python train.py --dataset="single toy objects rendered from many sides on busy backdrops" --cutout=0.25 --tokenizer="word" --encoder_norm="layernorm_no_bias" --encoder_norm_position="post" --encoder_parallel_block=false --decoder_fused_qkv=false --decoder_qk_norm=false --decoder_tie_embeddings=false --residual_init="none" --lr=0.0027 --beta1=0.95 --grad_clip=3.0 --epochs=9.8 --adamw_weight_decay_other_params=0.05
Rows from block 4 of the image encoder of a small image captioner, named by matrix and row number. Rows with one number belong to one neuron. Each number is 500 + 25 x the weight over its row's rms, rounded and kept within 0 to 999. All counts start at 0. Numbers have three digits each. After the name is the row's rms in percent of the matrix's.
Before each neuron's rows are labels from the 100 images, of 14976, where the neuron reaches its highest value: "strongest on" is what is common among them. Only what is clearly more common there than usual is listed. The data: single toy objects rendered from many sides on busy backdrops. In brackets: how many of the 100, against the usual share in percent.
# fc1: MLP up (encoder.blocks.4.mlp.fc1.weight, 640x160), inputs 0-159
# fc2: MLP down (encoder.blocks.4.mlp.fc2.weight, 160x640, transposed), outputs 0-159

strongest on: blue (83 vs 8.4)
fc1.418 107:452521505498522494518561520523522509495516483529486509489495530476527510489531526488525520525524551491476506455554532464494475498483450458476528490467520477491479493541504484507481545476504514490492510474528494438528506489515476483508526534552487487487463498498518498507471487542560490549502485469518510536486479514480513466508499501538509481449517509479473468520534486453483523538511539507473455528479492494476514505470551513489487498506512520534490481509522523508519467515510487
fc2.418 099:519511510455559484505470448538509512527504492470526523481511475490548486513505465502489503483542486465501512530506494507521491516515470523560535483490529503488499462480523510457511499533493456475502473532507498493496502482516522508524513517493540491448518492485514529470468534520478484475514499473511525488456519501473496543452484494481513500515465514495513511460509481472498473526483532475515562545500427481519487495562524487504480494524466489503494534514502495493483534496464448

strongest on: yellow (51 vs 8.3); striped (37 vs 10.1); brown (28 vs 8.5)
fc1.532 117:526490519447500494497530527468511470473505506486486478504520460466488473488487474515487489505458492472517524460460502485494479538492470463556523500541517506517500482518443513507531518527499523529499510458497506477480518506516494515494480493508558474523451546499534498458555509480505508528495560552513452486546488482514491526511499525521520500486514488497482459447546501527511472490470521478492503532497495510497512557468514498474467475506497483479492449496464513466504515490489498
fc2.532 091:502496512527474544495447496462535475516498465525482494530510508517545518496524509490497506538480479520458480496499484467484527476491528495450504511517526528520534461541428488495505460507511530496481515493454481516475485512480488553480492457449471479469481537490465530493487470541489456510513531525539499554502485506519452535496541539489485522527519489469518541482490493473517531512479513519500512490490517472503516526474504529539518503486500510479497524473530510523481465508522481

strongest on: level (69 vs 33.8); table (42 vs 3.3); ladder (28 vs 3.4)
fc1.427 094:509495497457475535500554502529549543530458476475515507525529500511525498463482464468517466476481447481540548503515521521507512544536538499514483495488531484513478493510535538498532550539476555481547540514502455490499519515493484499519507517505501529497512502491532551512509507507518516548543518525530468496495490506481527560502510516511487551514510545491520517488495519484480506477524492484509520478512517512487528514511506483478515506471469485547516498489480527472460470501533504
fc2.427 103:450503465491510457465517494459460525496467554525487497460482508521454470530496565510451530477533537531507498482493515491500522522470474490535534517458535535487523504462457488499510498497528475479476480468485523507543539483489475491518475499492497505505509509508534515514485452491485487501475505467499507497487500481467508492491516570478494484471472512500495544491495541491509520499441453505484451488474493529517534523512466506488492512499465446493501484471496518503483521477505489

strongest on: brown (44 vs 8.5)
fc1.392 108:489501503525478489498487519513464526472490458477488520486484479470483517522514448477477453537564517512446455463479465550512462529545508463509502497459451484513444518472476497506503528517529535444495482528496500498519524519510502445506533546517506486471544507483491443478490481486506506511495489519517490492486485491526500505506507522486483494529506502527509495524475536507459514559481521534531500446489505545503511471508500510497534503519462471515487487492506482493509513478475505
fc2.392 103:523492511486456462522503481521497546533460523483471514484478500457479524473457486482489516526514535490481521526525479511520494503492527521472501499512532511461499555508485494513485501473510484495499449489512495476501503555538476499497496483444511464516509552463536515538492486563528505513530492459510558470538519511519526477497495505513511486487483477481488465535475529490543504468512465521498495508509466459491465518528486439480528542500540501500482510499461504507522465514497524

strongest on: purple (66 vs 8.3); blotchy (26 vs 10.2); blue (25 vs 8.4)
fc1.21 113:502482499517506472453511485522549549472520508527514553468526512496503496454478451501515539476489504494481470535533481529501450457551499453486504510511471474509455490474509519506479501497498500473514510512502477490511478509467518486485496446463482512519515487495483475528536488508494499529581474491485478541497520501485496541469537502496492522545439499515519477528478511503492497494481482536512518498495544485465471523534483489551482514514518488546475516471467505490467506506507525
fc2.21 094:476500530480497508460504522468558499495515512511539504505494480489501527498488505496494469476512470513496532495496511476519500493529544489458542510489502499512495485482502467551530502546495520513493503470430490488528517540484548508533476502500514526526484490466487539489489515502508542529490512496484506511501436503451484514487510546509497479461515476496459478481445471510464508482538465488491525503466479502501471481476547518505520486486557504467471489545555544543527481480479496

strongest on: pink (26 vs 8.2)
fc1.513 097:471477503496518521505524513528524453441501490497479516516529519473491491498519511510565451524528485504462510516509425505483517529475530498512466509473530496469513475448530494534461517485519523533495506446504504504541453513497520512513499457512495522515476441472497532471486469512503478480515464465486547506533484504485548481491490478543530486512514512508469511532508511464515487486522503511487501509496483516539547534531479508527492514486516499500452530520490531479470464489500494
fc2.513 090:506487505509504504512523512513512523515524527530517541485491456498457481492554492548502502505488452449467479473491510484476485531484469478488490491504488556511496500473480505500540504460533525474457501522486502525515508470459531508459553484518507553511506482502496521495521512464487535473506498439494433508463509524544476486553505487515511480505469529496487493458512516518520466505486504511492503475535488502515513501531472434484515528544498477500505543505452537506469482498493490

strongest on: white (42 vs 8.3)
fc1.264 108:459494515478496479556478530521522500509480510526511512502487465497473502495493491501496527519416513531503482460517469508489504531470499466487486491495514502480474469469511499449514496446478498440527490472475470457468495515519475506530482524501493530529504524512532509499508510512470514457487517497472480460500508531517469500467523497466475533471496475512517492485459496496475528488486514534494466536516492485505502451490484497461459536482533483520527534482505451511488419529483472
fc2.264 100:468533496463492496481486466491498460471497494478528503524439466507483513535498484502473475471484481479507476519512507492576532477505504496469514490532531453484496503558508548507524529486526580511453506507524518484477493532504498472462554482500474501496497492476459515455541529519548504491530483510524522475496515505486479536514513514491496505507466470474495506544503480507489483508502451514521524514468468538520514521487518527516495475525471495499470503459491499464527481510496537

strongest on: brown (28 vs 8.5)
fc1.128 108:518503541526464530473502507448459513505485480510476522451470527459492503485526493509480507475537516504520489478479463500514536521476550503479520478489518507503429482469523490509473506549465517499506507519506506473506487515480492503504508497518537462493504492562485493494497453519565488493444509476490442508488515476490503456488506556476514535499517520522455493517486504511463512466457481491492493524485515482525497532504550484526510497470522529497500510471497534516495481515559473
fc2.128 096:531519488466544504476515502486492492544537475480471530520451480496499506518490463510508451532501499493455500503496479476512479483470485537504491490460541510462519528488495526496528491489502523535527461478522479520442542498521505483497518492489532476509476570432447474540535470536494450497449478509500490490506481507524513497549479529523470498501509497504546499526516508479528461515517513498527484505540511462495511507511485490508499513495492501488475525550487444511511515491475487

strongest on: level (63 vs 33.8); table (49 vs 3.3)
fc1.101 096:472502493493461539490538484515514521563510453464479523493505523484521508484466483456513458515527484515515540526545503487475469466513480463469562496480504506485485487492452512473534520500504518489530529496492505496492503559487465529531518506514492487527523524481489540534453498491448512548528513529522504508492513501513501516525515525487485466527500523477484536481490473469484475468501514559500540485509492471476510490495519520500511495530469545487482526503475535490496529531469449
fc2.101 100:488484496508538472502475523483492533512488491491570504475553480531475498497539490489482546503460504532507494451537512493565530510506481518489493503429505540520501491487497514518510495514530461454526481504508477522531531486484473482481520499510509455505510522495521518513489472492544493480509490474510498503511514494470556529477528531528539464515542484526502440508471513538522525531493502497501499497541490494547507525507490481485488545483517540476479521459480511517493513492554520

strongest on: brown (30 vs 8.5)
fc1.590 105:431494455483498518533493531481498519523483475525529483483487490510497578487520517488487539492513497493505490423499510528510545497482523513479521517471477522482508501514545485477517523506496520541496504467507486550461494492464505479458513504467518509475471472512486461497475483471475458493527491509499515490542444506525504502476501535492510496495515515553483543448503485471460518482508515507519523514542508531471518517462492476533536511498514496488454551484517487509503495460480510
fc2.590 102:526487496523517490495542448500494506532476533516532502499502499517482479444522498526471500524492495504522476513526504458540472474533535512451447530531504518475519507500518514486489530483461489480489517523519500515504492497532447519528528500475467514517464521540516487470504455526450512519448519510502508483508495521498505525464519520477494478503519504474473507508461532464544532533457507520478503491443534492517503497532489471527502485501520500563459476517530460532492499517499548

strongest on: purple (94 vs 8.3)
fc1.4 090:496530522464495504472489454482494481492465538500498552470539520497493531508513473505522499479492505522564476460484480502509446498498482493498499515511448492527488479513496494521464492509509488498484528473513455537523478492517484464530547502542487480491480504496471530516485542538519501492491498498498506481531571478469559525486495494497490516558509496535507533496522508504534489475507454480498459465549475526513519511503483443546484506528463506497491526467482492517470477509469527
fc2.4 100:542505498462553471482504440504504496493474498561531524455449496498492506504524468511509500531515505491457461521430503504512508499476482486471494511468513503460477525471480480504488480518513548510516509472523532543481534525455479491500483532482502518521521501486534547500514469504492475480486511499503482493525492454489484511500463489523487505469453444497488515478525485514499557529531470481477513538508503470506477492490508488486476539525517504522512461525508506468543459514510537

strongest on: black (60 vs 8.4)
fc1.425 103:510464506448506537484502488478454514501465496480463488496447446536531536493496489483535543512533455501472480506484477500548506515515474493506486491452516500478519455476512475518541492465520519504493483491545464496459468509526487469486551485504525473530532459486504540499492481497461467497499506532486479472514502483493509502527486468507551507469466516497505485492489522456494498509487493494476485496512518504497507489521455475486526529471472451474501503509551452482494532545487467
fc2.425 105:472488496540467505482522523512506512512503484518501494520527485504520529527530549487517542487484497538509493485497500487514508516532517519499462450489500546496505548536543506495485500496473487484491472494489491525515532568508554457535489530536530492465531532493472483487508516493520505536490443523473530514482500475494538464514492489487512512495510473488475483472486538501485435531511486494513484473470486446529526535520507468470519484531489497509500536555507461517480483512553537

strongest on: pink (43 vs 8.2)
fc1.171 101:516495477529527539478520527479487507518474490533488562489466490500479509482475516491519495520517519469465521493502508503462526543514557481502485513478464506468480532512550516484466511484520480490501513529478481515535432513536533558538429492536483477486481498472520477479500483518541497489533505464522512504509515524461489505499480496503471579506514518505511469493514536506479504491520441486495469462507530518497527500473528519468500522530493500507552487506521506483501498492518472
fc2.171 106:549467509474495492510504517525504522506506507489489508527507514514451474474500472485459484543525499474460512493476530487517453545475456484499503532503500513527549496487473500511483522522521524466504493522498486537464468545458508509506522512491505470496509521506512536523480469499459482509484508517484516473466449482516514498551471539481550510445467515495476466501466515441550482508482466562531496511519524516475489518507494477479503515509485519528486516512478483539520529483555496

strongest on: blue (74 vs 8.4)
fc1.109 098:445512489455473493505494507504512483504534521509535484473515549519528538493496521514503531499471511492501500465497478472501475541536462506523517529479487491464538527487504503477523518464543471472450516513532462452500462493500550486573452540500506471515526497505466485518527509525510494512515482485489508540497498493527504558510493485509499475499511483481496496530491544526516565537496497523541481540501548486518511527477501532505492535483535513501479529520512470517514479484528497
fc2.109 099:506498496475490494535507510536519536517484474478510482499512527515477482505511505525506482472513534453546499519523509496540488557462486467521520527479512493514458471513547489493520511532485546469485534489528504472469515535532527481493453504532516506462490478523494518504519491513489473452531508470586480486474475471484546530438502533535489460487455517512479485494533475519485483491500474527500476513538512507529488485483542486522480515489508501513545505485519519523517494528532522

strongest on: boat (26 vs 3.3)
fc1.113 092:483513495504505517464530513508543524501476528534514459550521525525468476501547506493467497510512486448486523498497493530484501522493496502438496506518558501514534455484493492519452510442533515491495480477511505521511512516472481557501492522494472513500526493509484499549471516479500482525546511504479552511485492487491499506533519500530523558552495510485532482543499537511532483450533518507515498506512545481516491528500507502492499535478550453484482491511462455475460502506509492
fc2.113 084:507502507461517509536500512490513533545493473471487481498483465492502517544505523480515511521553536523535460553490529532492498521506498464506463540509543585429510482545508487448504536484526490498491513484517540472488486467476518535501513481482462497492458524504542470474486532540515514495464507473477499498504513534519478537507490480526483503475505526527455502471494524515482488505503518504493478499491444473519504503520512528531493486501450495513514484501535496504493528525505475

strongest on: blue (50 vs 8.4); striped (28 vs 10.1)
fc1.193 117:521527532482523463478489511530551498499496455501496520512527523521482508512507463467443510517495494526493489536568525498498488476484491511533473504543544511534457530522535498504484497507520485468497517525529472473513498477481493477527536471474517532528494473506540519492472478476492532485502520515500504479473487469523545501493512464600510503496488510471519501542545493466493522516468460512503493477517510481513530522465489473553502520505520529495544472506504527492461506515504495
fc2.193 106:468478443487485490504506480474469527501538528517531512497493505460546513469496501460497486485511519513478480496520514514487523499510508523490516497507491515477510521494535515529459511528491517455504489501477528469484602508455544488527512515508449515472484511500537487511461509502459517565511496497486501482506558466502527455507508540481508495487526498479497494527473530510463481497502465500537518475465478498520500490513484521483505493473490481512466500552543465543443510491493483

strongest on: blue (32 vs 8.4)
fc1.73 097:525463504496474544529507468522500508494529490484495468557499525496491499479476491525478479475522462524532477484494432475499490499475506478464480485459518496461505477468505514512470518495479492507504477495526469475510467528481484554520479495501539541516495488456492500511466491495515504477557466477496490486519493550495460519456516466514504484481512483500542440516500505468511513468514483463502477521520520537500530492554507467465530538506486525489492509486493565477507535546482489
fc2.73 088:470479462501508474481515524503535484539571524498544524477480513488457465509464491521517450523496475495502487507519518490523512505484553484536477510525518542513502474502483509492550463514479499488478503508520521488501511490485485534484529513499497498531465502480508458474463517466484490482473480473491531487463477508507507497483509491525509535472515535468475499467486484487518504493515468498512513512517496520511487451490490494479523574490518448531439535539545521434511541472511513

strongest on: brown (62 vs 8.5)
fc1.596 119:496474520514477514516488497525481505469494541503452507495509542498502526532501527520520568526512516508500538509514502501532481539505496529488466531532454509490494489509524490508473530541521487496515487531554464479543500506507555541531540526496517444494466523504478516499522513548544504487512527534512458491480476455541531481521541509490529499488523532502488539504480499482514496523524492496490485500519471524499519473525518471492493455517531516511511514548465484557479480541518486
fc2.596 101:504449507531507453506471503473515499449535462519529514495482540483518478508476517480481473487514465486462492504480496472473522509507535498516503484482509462546524501521485446522493494458515499570529475445467527509548508485498533507469513512484513518517519521462500519503532504496537476508527544530499476539488483469502474465502533540544507513498511487437493536472504484499514508464509474475500528494530502497533554513508484487481516493525475481488498512530482444509533494487498522

strongest on: blue (39 vs 8.4)
fc1.160 107:473467475471548533499480478483517502479497496484504520467545527501506494529531515497494489504492511465489505518489442489517483550489537466531490518491507479480476476532445501497571512475483556496582478496507484523525493513484490434488515493505488506480552470503491524449470480460537518458505492504482456518526508482482534497525482498476519521534469498515501520492501506481511464505525463543483519481515503536490499463464489449487502495483502480498488491480513491460486504502471486
fc2.160 107:513478472505479487484470506496521504478487503464485539457480472503544505512515471535526496481500506512486471457476550483486486496507464469523510489506510517467475496493521464541481470492492505462478487541490481503472470523507464481512484491486484488477477485501492468524532476486483473434541472534497486464505534499465483558491510520500526502524456530461466506509447464484502503506517475528467513466454548506514469494493469435498462480499452514486510548525469488504483510510512488

strongest on: blue (87 vs 8.4); striped (32 vs 10.1); dotted (26 vs 10)
fc1.452 098:479495468499458495469520481538518479527526467544528484466506541491481480495482485475501494531482513473509474450518467496463508511523509530480489468489492474500457518447568476526463487496515513511446505456491496519535500523464479505506511483461477475528524475462479514486514510515477469501573469519487522468492477538475474498515501515518460517494519466507488517548508522505529504547462467444507502465505484496483471525515472497505518519496497483531517533508510482481532518521499472
fc2.452 094:506493464505523537495543490501467539508538494523526511472496526483483497532526538515466483492475526484473506514501487517512482448543477475453468486522504506483521464526485506484552512511487561520527500503508479533487507457503495533537494482467517506486484520518489504512491489494526492475510471500496497522548501488517532513455484533495469473537506472508530472468559454485513487490527501487493467483466516510473535502471458458525519477463503479486516448513521518520520501572466525

strongest on: purple (36 vs 8.3)
fc1.586 095:473578500509535491455520514475511482470535455530497504516472466501498516516517491504524505536527519511516491494543509508509477493489508511462515454539468498512536508533537473469480517545485475525516510508495483496483486501509480525477533501481498527516484498503495504529538487512509526494560568569526495516476489461506470477523523493500501501524519465488498483442496558479476528513491535489506509515486510485473480504468474459482491458486479516479488505535536470502536487497458534
fc2.586 094:477472466541471474472510490489531455457473495495512490496486514504509494481510467523482486498515501492499495505524523464511444505515512462491474501531470544557492503517515500467474528441489496515486492536475506556509479532444479502528524473526478496508538498528529516486511517536499522487506504463482490499493490529536482543518560476527475494488455550484501525483544474490491480527529486484506505527475535530502493527515490489522489492500497514518452564493497489462458534458505508

strongest on: purple (30 vs 8.3)
fc1.551 084:463529511457520499508497479505507489530519449499447515524492526496522544509554533563525480513494519554506497466515480504535475479515502496467540493505469493506482490527499555520557526483493506507478475464527495499530496503508505492490526571538543481495506544471465481518482466514518521522511549472462487531489510502508524475472530528463509488497504505516501523484487525525512488499510506523510511484484524469471536492509494482516496440500500468459524513450482540475483509499485495
fc2.551 095:515485524533485472487464437517458534493525479529498516483487463525501496451541464470528505527512493514539503481532491490502502526490440498505495492466502531474512510491494499464454450474494493522514472508488493470486457513456513474493456545486496536509491502522553520528481503509466447460488496505537472511486489470552512538490530480454483493526495495519521473520499476484505504508450523487529479514488475481496521477518496459498543542453510471481496485503525469511496501496508473

strongest on: pink (45 vs 8.2)
fc1.498 098:468533517488545505494518565479474488506536469521503503461489525514506474524492520496507455475515524497461489508517515514494521517516539495493507488548519503516522535494558495530499490508536501508500456494507515491508479491467493487452527516449529507540494486545509529472535532499527451456518510503486488521495527489508469524531479544496530508491534479524492484468530506445528516497509512488443480449489496524510505454471509513522517487468530518488515499484496481528537538502566497
fc2.498 094:518470484507522449526506492562547481501540508517473511481452522508530501488492539497483530507490509506535512507514479519486464537473455542506499435487463520472511506482459502522544500476446537495492547529523556518521481498550476533476512503520550533473508513483505497486496501486502531496497494498511469460511515509518497519495499500458505484492476509480479492485502464573528523498515466519512483487487541495524512508531479500512544499506537521516546492533525470488483489497512473

strongest on: purple (39 vs 8.3); dotted (34 vs 10); checkered (32 vs 10)
fc1.230 107:499518442507510483524545467480495494484478481506499501426495527494470524498559444530522489516497505490544472514498514474539516499491522470486499456518478481482491471498485501473508499486522507497500486453496522512512530534491488498496485485513490542502463477482481517550523465512539450493514457517504491514533516504515485488483529467509499456508485521531449497545566471516545485476524540456469513483482517504496479512459512486489502457471535492528496496510516483492450493474503522
fc2.230 100:496486524483491512499507484473550527472494486508504468458530475453484473522495487557495505506507479518484460495547430517516524513521508518510507490523528481484481515493527539509521438452495490509539450496502470493515471501491516514462464505460447520507484533502499497553532525496482533486517514493516521527484479522518475537544509509523508552504504526459510498454484463511499528485562511463530493504488499525489509470483495454480508500502460490497459533507515525502470502501471509

strongest on: boat (27 vs 3.3)
fc1.130 087:446518497526482518479488542475523532486482474493506485498456531507520563506487512484522501499516520519554496509490473504484492512498489487533538489532506523496482491501497502429491555530488515494504470455493450525483513526498516491490567531518460502501538488515524487504485525502476483546498505511490497500491472497539506468488555502507465480498495518477495514503501526468534555448474506504521503530506520489493521509560539499496539463508501490481485473525527554472491536489452493
fc2.130 101:436497529463492508511516504496474524506502484495498549440493488493452491482512501504516502517529478500520471525453486536538522522518481543517507534445490492498495515483533480475473471546479498505516455518494512474491523500500479513470499524495518464496474481544478509485490480513507491482545462499513476514464503501494547493494537493496536513500496527483451524510516498498512482582484493485514523466465466542546513502469438541505473523450476483512485482495483460506486492490485514

strongest on: white (47 vs 8.3); grey (42 vs 8.1)
fc1.282 101:534509513495484479534492489522502491513486485524561536478474534541454485498535524501479491482500515496469464460507498549506535515494524467519486475534505478558485493511508551557493493492468497484514518515501501518499550524514509518501466495529515513490452525510510560510516514519504524460466502514455506510494484497518480461553491478474467532511520514453519533457500495494464495492508465502504528524517481526461473476510483542521482499460522447496507496501485457451482506496505493
fc2.282 098:487499539527477521517483493501519530469522487440544487493479513526517528482533507470479481509484474443509476523519520481481485511512513503516504485522526493509493472506486464488533512510509479539466496499488514456489500504489488478482533547509511482473483506507490490545531493500488508523516490451466496470500448493511472502540514496527506476495527514479491444523464462510537514491470514518460487471547546560511505502507436457531507537549467501550497485500538518524461471505512510

strongest on: brown (45 vs 8.5)
fc1.394 125:526550466491474467531471501467493508459552521491484499539474477469491509527516535543500495496567497463452540502476478506516492491539496490458469511474499505479544523522495455489482480483493505477480513496488535505520486483539533530519494532525460475511487460484511504483512478499533514430521479483519520500508516527527543477533519517506435482495472458497492465527524482485507503487518476516502514486516500487527524462493505497467518506487493456500513477486482530512466483506476555
fc2.394 108:474474478471518497515510492516501549482517513476508521466539481525516503464430469492534506495536464486478504513469458477478495521495498542524492507494503500564494486516460474486480505469456519543551498488531514493531504521490486510496540508487510512505528484461473489512500485537473496530533475480520500504522503526533515486541487519487473483518507524473487480532489513548510481538476522492517498495537467548503492499485543470538524505559501489536498549532490528486566503501519474

strongest on: white (38 vs 8.3); grey (32 vs 8.1)
fc1.234 109:515504512468458525499498494490489503514512478533531521525488465509481533493542451489494512508522534479485491494496506523505536475512500480516497476508541504511503490441505544504459497464478459488497491456485512465417471503499485494448506482462496510524547472495472479531478464528506527480474452513504508488486519508494471513533485473503500515478459526470462473512512509474464472506537536511529473484486452468506447523503498516537516491518484489444502487485470474469515497529494540
fc2.234 112:510529487486485514521488505478502491521470463507447479507524489547534504508523468481497473456444523519445485476448553450507510527553467532483545458532503518479514482518523514483484493499512507503542481498500502529452493520518526504505499515534465501476465537520501501457495506499512499511489471507537449519509499463532483492504533480514525485469520479546520526451508478518515493496486457454501493485529460488487511481491553498504450509514491482485509528490490474487513511475526483

strongest on: brown (76 vs 8.5)
fc1.258 112:492527488522480484515510514497504524497469510533468557532513501488468504485516481502472518493533465536496520516504495492504476524485491496464460538506524485486481520504504480495516501468531488473470508501520487512516523515506545524528533532520527462513505510489497471519533470546465498453477522464522496489554450483518489503458541497517471472556495478511499450560487481499450457532502537478488476511515540480553493476461510490504476498513443485516491507489520494538493503553525490
fc2.258 111:519480500499492477484495532555493476476512507472494514504510481504524502515513454496493485469521541490541514539521471486487497499474526520516498566516530471468487507516466489481511478487461521539528444498497512507482500508521506473515519462480485519537496496478485484529493562475481469478485486528493495479470523504495535491509500490520535483489489481467488511547503515511531567482509514449501524520540547511487445505500557547491469484511523444495502507518468501467442485477530489

strongest on: black (50 vs 8.4)
fc1.24 105:487506507503537519491440497511516479463501517492501460483550518507492509510499500524469504500510477474516467564528508486520508485495479536481460489479517534502493522502469513468497493473527500517520459505527521513487494440517493478478495494444565479474509479509485468515524428450491520536498503492511510478452492504497478486484458497458493493474512472462521510477450523479529505471488492508534515550528483483508449488517533500504478501481458490458513523516493490517513478557471506
fc2.24 108:469512481496550482514498535494496541503531512490518491484488499519503521501513526512532567438528449511481515503530512511481509491511527504514540487452457484525485530493544512500545505484492559532544513482532443504506498558463531507527481495537469521474500527514493467485510437506480524489492458503501497511448490525492500494475498505478504523528504496534488530519499533526479488556496473536510544504516523539508503510485502475506499452516493522516488493510507500524479530541506503

strongest on: purple (98 vs 8.3)
fc1.262 087:487501556485469453451459460497501535507508488493485536478556499479547522482490491498521519521543529492516540479516511494534474499500498477480543496523538504482466524458498445532510501516472564526477464513476513477517486493506493491518542459526504472518459502510492470497484509491480515525464484476520453502508513518455515506469501490524483487553515489513498509505518552514481528477504508495453466517512490550495476449520485477480487489503454525500500488520487488514499494519478458
fc2.262 090:561559503492493454483469498530477523492485486467522473484498493505507515517493467490492507496450456508459487471504522477479499538456494504503500483460506542527515537529453519485471489536474498496524559513544552504543507485519532503504525473533516524476519501531486503522445485498489462503508492513465509528499495518548530505529503503512468520508474471494496517556510478513523483530521487474524525488520481495472490522502536502466518496484496468477487472503485503515418500504482474

strongest on: level (62 vs 33.8)
fc1.11 104:509498498492517473461462545487533529519513477494508549492448524501478466511490508532492505471487514511482552475480497465479484534488483480534508465499494480509462482513479485466484461495491463490513514515503552472463483437520530452473503520471530508478486494539519482433518528480467531497508493494510481476494493475514542458540482484494487483458507476498475531480473447468501516512476492489510480455466542506472474523510514487511502460521464513482541484474509498495511515510542489
fc2.11 097:516524453468486490449486465470533516463492561478542473489523511507452539521513510475494547499518494530504498520470479550468537445473484493527481541521509514468582501530472493503466510479504505557527498515530504511542483519494453489488438522497465502511507519517504507487488502489518498461497464526514510505482478478516516530480496518502458491470451492551482502510520492550514481503500512486509492505481530511524501496498527510492486488517477535491506522496514490510524492485453508

strongest on: pink (28 vs 8.2)
fc1.577 093:480536533497481499468544510507526493512513529493495535498500494479456474503485486519471511467454522478460484473517523482495493514529539488512494531502528522505498528439489556471538501560576517500496473522474495525498495495501517487505558510478494488463476474494519484530498477492459522556494533530492529470493514499484504509497524543449500518427504515502515500499511502504507503510528465525510477472543538524490516500492503503513529534523448514500494476495526499443505516508474492
fc2.577 093:500515474493515518533504555495454540495505530512441489461511498464507439495473515501473455472474506507502508476501525503512511528513485459473528532514530474452508494538542525511507443541516492489491493549495504521496493462445515526508464508497479504467536465498524484524508479546529452460472486479549489509512485491493526511486484460500489534503492494513481553521524511478505482510514495487490485528509505461498507514487500497447478448486492510499518484499531523505478488526478553

strongest on: yellow (80 vs 8.3)
fc1.375 092:486491511471510489527462468506456487537503543499497477490469512510526590480530478500516507480464475487490484487499510461501527535462515552484504521471509493511520487503538529444483491461520491480487446469518535489513545512464505529494473484500513537499471472546490521498490478516477500481482477487544480492518454480465498495509512499502506495487524488543527508516498517479508528537503488478503490470521472488499551468439525498507526548491490536493530494500524498539484476479471542
fc2.375 084:523499484534521485457537485505444489490509478471486510487488516481508501492515475512461536563498517538499521468507509515466507488466452441476504513531487503504492480460497496503513490519501463453502494492500467500511457530509502485543510496508466532532478529490464442512531517568500507518482510496478483525522539507505492477469483477464512525449503491484500476506509451487553472461489457485460556523501492521547499525480527503492510515484487499522493476503528485456483502529477501

strongest on: purple (98 vs 8.3)
fc1.53 097:473483531462524488460486511533496509531473514469497478463557462493490544517498518475547513470532493538494515482460477486501497571479490502480510537475477467539515470503497493490493459514460526523479528483497475532513511507531480479534534464541489487504488503500504503492519524533533480532466496523503519533501502527484489536503536493510484498535522455525497539507493523527479464489484503465443470514537495526471493482494486467492489502525493524478502535528523557548506494524493471
fc2.53 087:473501517482549451511543477456420497485485480513540497498478520511523497488494441489457491510520505503520494491516559520496530549545516447521521463506510514514470503509499465510490512521500490525542537473526513472490493525515506546508500461512553545488499492478493562479485483488489511516456515488460492510481479528520524468498478475488519478491467471504463508516537468520530474503529475476540501525497467485500487508496496500504515486510509477508491511508480477467491503506520563

strongest on: white (28 vs 8.3)
fc1.428 099:527509477476472514516427519499484526524496468488511519514506484477445519480485458473473460484484530478473483475501506518526485516505502469512483547503511481528529444521492480466478493479510516480525501517498475502486456487487530492497508494489476477470479528496478546502498524551539478481521478525467552484464447522498444505497483485518539527495515503559497477534472506539505515483517493527531527488502458504478548508518504463514526453505503487489490487469561482480498513507509514
fc2.428 106:503501534548455492487508489513491506520489477480504471500469539484495462482480448503482478522480516485458498480513533464502536515524512545489508510522512483513498536489529568461511533498459525485474496480493523515513507532517502464488521467539486537484509512531461479518529469461500546466538526484565501531499495460514505522510504481538496498507536492501483475526497498451559480494527507483485484507537561499464472465479510521500507483487531495532502498488520457492510524512524473

strongest on: blue (60 vs 8.4)
fc1.561 106:474517509459541527489540495496496479451515496490508506480511493502508503504478510487516496534481532507513536514483507511476496542521470531455522513471536525550512526461478532451523528472484494484488530482480522496540458480503548511472483530466521509556509468514528501483502485516475523475533529500498506526594478492537455553510503525506511498497471441491495497499525495529541510458494500474524518484487516537473481543496484538502519505502462474512508507505506472491479516487518491
fc2.561 090:508475497483497507449482536462489476513505464506552540471486489518495520501509469549487483484497546452508506488496487500475483492464497510518515458483468518476480500527527523479481531525493474509510467516454488532482471466488443475489480449537494556514536465507523523498504516509542504531540530483476462491519510480477554487483487525532472502462493502508510481516479467482464456503512471494449473517520488473500458494495507525470528496502492513521495566529507491503511511486538487

strongest on: yellow (42 vs 8.3)
fc1.58 095:521500502484517494438484499522483479470500513479520511489507483499517529444493452504488444520502511504461523502467497516526465497530547471504508520516488465519528496461504474506550468502513508471478521498488537508537489540485473524505512534524508546535490555520476481446494485479494501476501476545542466503510510506498486504507508449485500464517506448530494519505510484493451546469486509534507519510490509483518519481531475491561568486513519522480478537501520534521505529497513499
fc2.58 097:494504467522462496510521488487490492520494522539503515535522490496471528481491491510523518530501477530486513481495544550460496534477497479502511495562541514507485513517508493474523519476508486528533524452456526538491518513513499537515473502522508472517490493540525518511494487572521512532540489512450488459500565455550528491538478533528499507488518519526540460490499518483530517494511488524551505511528494523491479482494545539479492502491474487453496494508505524534522487452485518